From a checkpoint of a small encoder-decoder audio transcriber.
Training: adamw at rate 0.0011, 9100 steps, batches of 64.
Data: trained on telephone keypad tones over noise or synthetic speech, 14.9 epochs.
Rows from block 3 of the audio encoder of a small encoder-decoder audio transcriber, named by matrix and row number. Rows with one number belong to one neuron. Each number is 128 + 32 x the weight over its row's rms, rounded and kept within 0 to 255. All counts start at 0. Numbers have three digits each.
After each neuron's rows are labels from the 100 clips, of 14976, where the neuron reaches its highest value: "lies over" is the class under the peak. Only what is clearly more common there than usual is listed. The data: telephone keypad tones over noise or synthetic speech. In brackets: how many of the 100.
# fc1: second MLP up (encoder.blocks.3.mlp.fc1.weight, 768x256), inputs 64-127
# fc2: second MLP down (encoder.blocks.3.mlp.fc2.weight, 256x768, transposed), outputs 64-127

fc1.274:195163116144101120134162125160122139155134160132105165134203144125119161101118117116154189112090126135108135138169147172117165174113180182133071100103080203106077035160131133134108083101157112
fc2.274:117162116173151123169128186071110129168196157142163129119113177160143146173145174188116123083110170113087178108196105165187130120108157143142107106173086129106162147192146168112140121113126109
lies over: key "9" (43); key "#" (26)

fc1.698:191166078110097101076176167128141066126139190133140150130167114185146200113115158126175095120074108150097158126148184163149132169126144094160021106155079175115141117104151127105130077146134139
fc2.698:172130139168125075194089136036100117146193144118117134150122142131129105173125146150097161087127138085083135114145086135101146120128123137096140147128106132117189175156158201127120116101102137
lies over: key "*" (31); key "3" (28)

fc1.681:151152068098092134112180167140117073136110198143160152121206096211160182118105133149181082121072129144106163127171151167167127170121179075187039121165085131114149116118149153081161086117098178
fc2.681:118157120163103080169085115053113126130138120145122104156083211135139101147133105110070152123136158075072126131151105116091124130131140127077162167117089164088156200117127179110108121111139103
lies over: key "6" (33); key "3" (25)

fc1.559:125164135147158142051143160117146147055102176130119156161235118178121206087190128150122105123085110143124139077127127146128162131139161108183044117107032149132094089166182073099130111174131120
fc2.559:128137128165110111200107111115178167145127113110153059130128134129101120199115082130110138156109119138102114188151095141156148110173154184154111162144143180162097122155130120150108144165080025
lies over: key "B" (41); key "9" (27)

fc1.313:052140099093110164089170111170110164084094152156103145124181115135146141051134141133088123092151130141142083110110177090165122187104163105123139154128107114135162105103093098141141099147170141
fc2.313:116145097133139136136110181061138166150084122136115149136146174116094112137107118125126140128134178114118115148121155101107139153159208130125124154178113139110117162147181117129135133143077160
lies over: key "0" (25)

fc1.485:118135054079090155036151168131146065157076219108134173130150133177140239128132129130147121125049131143093149139138171145130111142138140116151037125130048147096148123121112127085117112130124132
fc2.485:139161125167125088201096147074086138128163071143129114140096120083119070145073138097077174123148156092118119144125102077104135088177128130080189117160143117087146197133148158140135143080124157
lies over: key "5" (32)

fc1.459:132209168156172112130082234116146158152163167127132126148099131104070173133087203119096171147133151150142121152118141114121114104147122146083164146104085140124128159140134129138074137120091089
fc2.459:126129131131132151110164116189136145089146079139111125146168066107122101056174108141133117096113108106169106095148122107186123171064106106108128088097147126190136101108103154089162106144193118
lies over: key "7" (47)

fc1.288:133126097089094144088155179118161084092085164088124111149184101151110239122127133164099126161118115132091145084112121129120142135147167114194060146124066169096104108119144080108091077096069125
fc2.288:151172131149085092220114135125077117182164101160124079137094143093114100168078119087150108120188128092119079196171114116113108133164112185041177128136119130133161155108133162168111191158129145
lies over: key "9" (55)

fc1.600:151165111139136128093185195161127126131112177139159128154162122248127192090120127130114084165071151101118141117180137135167087154085126083164114142144061133118131159142139154080153092094168138
fc2.600:129182159202137131164103114104160157138122119137148110172132180155118096149124093127081157142179182098086123132166116121143118134129121075091163131099129133127151213114109168113090170134125032
lies over: key "6" (53)

fc1.509:100107061057069167031158163129151080132089206082126166121158117194129205117118124138108115122074138154104127121149161146131124163136146101191048181139066148106129129110111104073133083147117156
fc2.509:135182136195124078215090145072095164144172070140124111143118161089111094181076121082086161144171168075102122168124102087121142097182128125071185118143139115111142209130165157167126143087140152
lies over: key "8" (37); key "0" (31)

fc1.86:116136047086092166045158164139156080150079202101138155134160121193136211125116136138121135100051139148112150135147177143147130149124147107172039144140059165110140122127111128084140063142100141
fc2.86:139173130176120081213108144075086133121160074148138096144097146080113073165061127088093164126169161081107120138124106079116120106159133119064196113165144101081144192114157157139129145085129156
lies over: key "8" (26)

fc1.156:140107122103072110101161126154057136130142139129067221141184120089101154051140159046179124132141116126160090139125165106081138169139158150171100128059063154163137068155105120073149120156170157
fc2.156:120097159086079100086143097091101136136112091143095146110079169132115138160136071095192076176104105163147110159170115143111089081155097137100084100107039169143088082149156134136108195130145091
lies over: key "4" (33)

fc1.510:144169095131137163106153148172140143150108151136159129135170063104146162093102140087076203130126129119118140127131176110148116190115147129109132166123101151106067080108157122154096037093147144
fc2.510:137132143143124103174143143128100100100141138163139101122094186154115155169159102161188056102090134106098130081098099149141136111117107143124099098180059068127181162122143137147154163186104151
lies over: key "9" (28)

fc1.555:128101122101133124065168193160116119114125166109108160113153068155130193089157162122138114135095118129132140126141159118138122159129103122176141122103016099143158124141151133038141140148111139
fc2.555:123167162177136138145137105125140176071129115182075117139144170172114088141149111170121115121117124142124059117154100106152137130126123133099138144130067158146173151153157140167107180149163038
lies over: key "3" (27)

fc1.37:144170103135139139119168158144141183121092166150132126146200149131117152057134111117130168112144141128120137133166186153122154176084210166129082142136092201111079074169165076131118041118201149
fc2.37:123152083148122132200129167082136128163142144156151115124121165144142124152122118185149100096127167109070179122185124171170110120096180160101083101173149103104134159166135142114157103140112139
lies over: key "9" (64)

fc1.174:157161135124130105047151102156121110082168213127120163137176099170107202075150195124128138124149087129101133064091128127137157162118089101144121129082079153133136092099105066097119115128153118
fc2.174:178176101135070146148166136072128101139151112154158040146123159168102106150129113208096123132136112140080136115118096121208135134116128119072100117152141139115151134146158112132096130124086107
lies over: key "*" (37); key "7" (29)

fc1.222:132201183161173105128085228114122149152165162115149134152110114101087191141099193112096152153153158133138123152118128105116130116150129162103160148115065146119116164132135128133068135121080112
fc2.222:127134150140130148133160110187134142097152066142100108144150074109119100076181112134129113101100110116164082114167112106186118162075102107110125097085132139202140103109105153102153119145197093
lies over: key "7" (44)

fc1.665:113148062102071159082196150129112109127107204128108183136218120197142185079127127103131122110085152135123139113173180166122123147120169082209051174141086141143112133135152157072176052145159176
fc2.665:146171125147136098187088125089104127131140112125122078149087205121117136191106110158125143144153158079057158106099075129100143090138125121065150094144098128052155153123132154159141170126088151
lies over: key "5" (53)

fc1.442:100139088090109161108184176133116107124089174125141177138212124189135170090128106138160086105059157166128151144199147164175137163122186110185051121149088148147111106134152131070174098154136180
fc2.442:116195141188140083184076153037127138143123098111145081154112144071130125155122113092073168129143208044077147123156094091097121103161132114099174173151118131072156201086150150123102132110139136
lies over: key "5" (36); key "8" (26)

fc1.358:103121149107140121121160149152100136122147177078127169139175118128114149072154181115148127167122137154131128130139148165102142162132193147162116109104088126131074061164143080082157105086154191
fc2.358:173120176115136090131102106070153125133127062119095133140072150146129112156141078132122110121111085129113086114162084123146154108078046084126136095083070104164124139129105157181108146143119040
lies over: key "B" (46)

fc1.301:130099069056092122048148168127125091135102190072118162124160112165121204094113143137126104117077115132089096152148175129118161170135162114207030150138072167113136134130144081068148057126117161
fc2.301:134181169177136074190094114094105139148159127172108096113119135140117141180066105115073148168191158100078105162100099103090126114181101156078175189127089136110137165110157145166115179109093126
lies over: key "0" (35); key "8" (34)

fc1.635:150168079138135177067160144160155137156124182152150128122176095142152170082084147086074172122123101123113134153131191100174159159126149118139108167123084163124114118125146104118107018102155137
fc2.635:153152134129109089171105140121115112127152127137154108138091236152123150182167100175216055119099140100085156113117092152130112112092137158117099088171072123096147151125157146163146156163134160
lies over: key "A" (27)

fc1.465:075103133089156142042173174142125152071111180116098181130166072193106169062150166120129095142104134134153118079125157117115124145142127110192100183111071108161154120145151079061169144202121149
fc2.465:116121127153092094153124087093115159168140092161115072156100133093086084161114105100161125122102075202144078183155110111144158143164124152126111133138055182198101144176136113138092157143126068
lies over: key "0" (30); key "8" (28)

fc1.106:068142126113127182049165160170103179074111190181120188147187080201121167090138170133112111151124141156153146071097118099158121150171110093162105169118092130151170120136104104083099129149135146
fc2.106:145143078141130114147128099079139112207129106131130125148050194123118113153109124131128128122123138151101134192141161138154106154133172100133080122161066150128151153161129128108141123100117130
lies over: key "8" (43)

fc1.691:103101074061084177045160159123144082156085196101105172131151116145113220111137129124096102123061146168110123126154149145119145163145138103196041169121062122120137128113104096084136098135105146
fc2.691:129177124180122063195087155090095145141159062158136102140118129091125087173066116089101142151173161068111121172119113081109136099185101139087184126142122106112129198122167156157128158108131145
lies over: key "8" (51)

fc1.494:059091101065116164051193159133115134078083194119101214140203110192120181104142129116148093136089147150138127118137151131119138141166147087232054179123093153137111124134135107044143081156121194
fc2.494:127188117184091060179109131044138170168144087125117059145112141096119115178115093135109176137127165117106109179142083102130126105159151148130125154151079149150108177165168151154117128117144114
lies over: key "8" (70)

fc1.611:120139081083097151081196161137137091138091210110138170129164144205135199095130130117155089099052149138111127143189179153143130181108180102165029118168078178129143108138141116080154075151148157
fc2.611:143163141178112070216081160041116119128151087145131104154117131083109100167091132106088155135159166088076151134148076124122147091167117127089169141135159111084127197107161145134103143091100139
lies over: key "8" (31)

fc1.537:141160104098143187110144154124131102105097193152185117108176107145156213142108135175129164112171115163114165069141142155147165150151136099128073147139076147115038095077136109134101050121077147
fc2.537:150170129142145083170094138114071108118150099177106119135091153142113139116148119143173076105117143076102079162103096111124141120108089138114157066148096082119231175122132169131149209128121158
lies over: key "#" (38); key "0" (26)

fc1.292:156150152148112133103153162152123160104161160100130215188154141151054191082144136083130141145100154137144102109162102141079189123147143109204067142094123187177087115162122101121146094173158133
fc2.292:119150165202132139177125086073195152166119130100130069143134114126114113198137077116111181149120116121128104175167139175134105121110162157100101169079154176161141127176126122158099109137121065
lies over: key "4" (89)

fc1.761:122141145133134109113152135154111157140162181086142188154164132116098166043138171077137140173110145145143102162174141167113150166115177154175111108076072157159085071165138082094164121122163138
fc2.761:157110199162117096174090084068137118141141076137128077132103152088124110197174077143107090139105101142120127153162068143154131116108068106135128089076095113143147128124111145151041156126108000
lies over: key "4" (51); key "B" (28)

fc1.741:133143170115130120110136158137135119138119183134149137151118129137099238105134163139075146133185110121089124093133127126114142212080160114118118136086084160093136096117118060117047086052139118
fc2.741:137111145135118109178108171223144136105171119123103099140125107119082090163139146112107119150093129114110127142144068170104116083193119161133109179124218138154145151159165104173127138146121113
lies over: key "9" (55)

fc1.331:162153153147130179085176127167165160146139142136170099142155073144137173102121148129073209175167118116126119126160154084167120201113144089116148178101102150126122099119135098137078091079148123
fc2.331:154156127125123080179108146109086112118154136129134114142104204116103153156157101165207058098085149094092160117125108139109118128087108158131110088146069125121140140109161130143120154208143158
lies over: key "7" (49)

fc1.204:130214166160178115136085231116149151146165167128138112147098134109073169136087194117096155149136152151134131146121154114126113103152123154081163145109098135137133170144134128144075145125085091
fc2.204:124127136128135155104169116187128147081137079146109140148163069109127099044180119145133122089114106109171101086145122097175125169073103098107123082097138116187138098114108148092150104140195126
lies over: key "7" (39)

fc1.402:135126124097133143106141160134136093110097198105139150113125124143128255121161147174118104127172112132093134092116111160082166185114148127148106143124073149091149108131100071116061095083103146
fc2.402:129118132139128095176091137161135132143158108136096106132124108123117066177113125085101108159119134100135111194122079141083114067210083159141139198101167132159155170131153149205149152150117118
lies over: key "#" (27)

fc1.612:136139084097115156078128189130141071185081189099144152140123127135122233138136138141115108110109132173091163104140141153111149172132137109143068126130071152100151111104120097095108119093099151
fc2.612:124145112147103070181112161084074128127167076145129117139107121104131069134078132077100131145157161074121106163136091087103120088202105134105187150138138109111171186119148150163136144129125155
lies over: key "9" (32)

fc1.458:180146092134118126092156179147077111101096133163119169183205104172101131028111118113152113100128095150131128089156161100172132196103164124120102084111085119145117098146158096051141117127159146
fc2.458:072152083159150138167102082102139123177070145135133080134149159126150127127084065148107178062146093100084149115155188138160120173105162147090158118151116118078086144136101121121127094149131120
lies over: key "9" (64)

fc1.596:148133121112127166093125180129157068179097168112149147132108130154125243141153146148114110117127123190092163089164127161136154158106129110128069117108086160109165127114110099102093121103099110
fc2.596:120117097121116086163115172125086145105164096152122138140123104115135041129084145081113127147123147094152113170102104079079118086208124124127171152179177110120149190144149139146155129129134167
lies over: key "9" (32)

fc1.300:068114122063120133054165149166084122057115206125096187120186098171119176063150181124120110160141139141123132075109156122103121157168139122162097172108098133128122113113120064081155097141129205
fc2.300:125123119096111081149098106032146107179106133094116084123102150070147137137107114113059174129135134101073121144126173109102125179110168141112151150143021151077138134113154113141076103063102136
lies over: key "0" (55)

fc1.462:100119047078105150076144169135144095137075179093126147128192100166134204130102132160107126121083128157109142141121150140137165151154162126206021143139052152102118113131127090105136066100091163
fc2.462:149178145184117078199096140095104127155167072143119092135096152093125101174079121099107144142166159074108106143142095105105116102150107152057194126130122107112171195107159158158117189117140140
lies over: key "8" (64)

fc1.705:129152083105107153084181164161126130084097201147139180116177156186145210072131115153158096089074158138130151092144138166125157165122168120158049129159070161131137132156108140105158059151180182
fc2.705:130169151160128104226093134071120125136143097152107107139135148123116067170163121117074145117176173097076134140161082145122133088146138141097151150127181138109183177146145167155105148112106118
lies over: key "5" (38)

fc1.550:132146160118158156083162157135113131101169182123174166119170103178118194059164211137147099104147154135125134096185170136167147191093140069151143111138081076152154134093135080076138131160157161
fc2.550:118108138161131147192106101102148133163137117113125079116076153126160075178114062164130094111060152142110165137163067131191135064126092122153139105161054104128111159192114175117130161123100080
lies over: key "*" (59)

fc1.30:133145125123067099095128136144156148083155151110161159174152119133072155098115124067113184152133168128132124154172172111118162142140126102222103163127105219128119159092118146104099119175152135
fc2.30:140166126161147077228090086089130111152121111094111079131118204097153131203139077167131096137120143099064154104106109159115133108124167139106146116151127141043117135107113165145131142087089126
lies over: key "4" (63)

fc1.129:184124129120118121096128185168124125094132120119092201149159137184130135092159113117132130116102119147163123104146124128119141112154073063141138149110092105159104154125119180152171118182149125
fc2.129:129175098176195116151104132054175136175103095115159118148111162143130095156111108120166101107102122089146141127101174119161120126100130071142078144167113113131156197142144140124173107136104118
lies over: key "6" (61)

fc1.531:161155142131101152122176198150121149141128175135118160126187099118119198085150146066121138191092160161146137122172119153156143154132130144162071124080021178162111073133131140090124110123161113
fc2.531:111113165168174166137093056125185116147124110121130101152142152127133111146162099159110111118132107112146115178147152132163134119128087091136146116078119152167139159113111151121095144158119045
lies over: key "9" (47)

fc1.169:149114109085104125067127177100128094077111193117111130163161103150094232147160159168087125144105114150088166085096088136088150101193125116216086184127038145086134114129154066124103089124059133
fc2.169:161168112160083084190117160142097120175175085156135089140118128072096112171060118108135114125172131111138071186151095124121146131180111169079153117118095152177155148107152140161111199179134080
lies over: key "9" (43)

fc1.172:142152111130102151069185174148079164119098164164157154134208103178128165057091141128109120150132132142135121137148112120164133146125143143167113124119049137150124073165146087078138119121184138
fc2.172:107195102139105077084110074064175124153138166154162104122134156130156180122122100141126116079088075137106161113122169174198136169078140090080086130142041142118152142136108161142085103150146107
lies over: key "9" (40)

fc1.216:143150141155147126087147159141131156107150191095134196148228126144117179039170172099134134131089162130145123123168143152092164163107153124209108114068045188158090098154143108102165129158166124
fc2.216:134112176154129123141090077112152136154122105127130073146099116111103123197182094130142093172091099141121116178149093150173117078139090142125126146084088172145145117156129130131077151146128024
lies over: key "4" (65)

fc1.269:140159149149120146126114135141121118147140174210165095125153071086133182126065138107070178149155137133106142156177134113194141149165152147103133219108089143123103131101142128140082066093110122
fc2.269:158182112138149093130107123114112106160143144115118124120089255157131183154144082171179064092089128105092102140110106167108110123108135144105110070132062113114182136134144138143172183158148166
lies over: key "#" (58)

fc1.580:111137121102128113039173146152148155143111196100097162121155104139132189073134164075122172155093119156123111160148197138120119186122130141143095141070045187134109056135139105089100104161144101
fc2.580:108144129142123161095138107084110149132084135136116092107141154181135141095166107118138122113162133068116070126151187089131147166072127111100158114148062176091176132098131159113123114097148116
lies over: key "B" (42); key "A" (26)

fc1.136:115125068083128147096119139146139141086112203149146152121180119132141181071087139130081177064134086168111126132122204144144186178117150104178090156160089138111070148101112116119129022166113137
fc2.136:128161144135111084165097117123113096144153118172120095136074164155108170175162113132149093110103134090094123118116090137130139115144119152105108090157099128108209175122128152174117155117101164
lies over: key "0" (28)

fc1.527:161144105123112164109180183168091140134136185124141164100194103121147190068131179100148135149122157151130132159148165145142135181120159144159115126111027168140135074116125137082138103123169166
fc2.527:105098142118134100099100052063183122129106120122096144137118107169155109149173102150187066122101107093152091163121123127072124115110093125181128143120061124142152127136081167144129145131116099
lies over: key "#" (68)

fc1.762:113096139089121168060143115152177151090133146119086152117129119166129150082168187154125153131132086203138108077118156147148146154086112071143092159078111143186114104125065087125100102183153099
fc2.762:127170099162155134213143115155107110169134085140122079141126121089109052167112081088181061140117127139132118181104129104156089109155154118120120128161157142129146112168163147129183115107135116
lies over: key "*" (26)

fc1.7:111148107112125145105219154134134140143080194111145129171182119144094174091115125124121130131095158142115112139160169130118146196099207128177047125135087196120099072163160065104113061127143149
fc2.7:128134110131100080214102176046142093168151122106122115131128169145133130167116122144123146102139134102072145122215100192136119133116149165108104123124160111117143176133144138121124150162114129
lies over: key "B" (78)

fc1.426:106079117061102138059136113137137102132125213112109177131134114155111198094144185116086120106110109147091110114137159138111163189114144069196096156118096146116140142072099075074100085108105142
fc2.426:152124125150123058155091134101160132152161094141148073122106158117132124226072109121112157179120120099129141197103124112111106073212123149121152155169064113119116173157188132159111173130097111
lies over: key "7" (41)

fc1.627:113147142102131175056149158150124139120118215128149164148164097174143180045138176119096155129149155181132132121162171125153135191086119089139109134111070133134133122101091112081104086129135133
fc2.627:181125136140120117118175072141162097152165107070113114155128151132141125147141109131076114070091095062107099120137148141113122162056083107139131142091053115137131127131128162172117111121162056
lies over: key "8" (39)

fc1.58:084073098051085145023168151127136103118089196094085161120141106172119200104146141131111108144080114136107103112134149131111139155150142106207027181093079158126127098133139070062112103149109139
fc2.58:135168113165088077191106120089108150159160099151106074139132137117106109175079107111122137166170136074104092204121111096096141116183146164100183163152120142116126177124162145166143146119132144
lies over: key "8" (48); key "0" (35)

fc1.684:090124147138180081103140095143131119098103202114080154127177107093145168081181142105135102129138112149122137086091160148079150119127131147132105120083073135110128064167146128140130098129125155
fc2.684:089133120133116116164150168060154127154170146115116100129111136171103176172127169183136146109085123127086136105159101190136168148101168160147036108164094179114112122165175087166120079126131078
lies over: key "A" (49)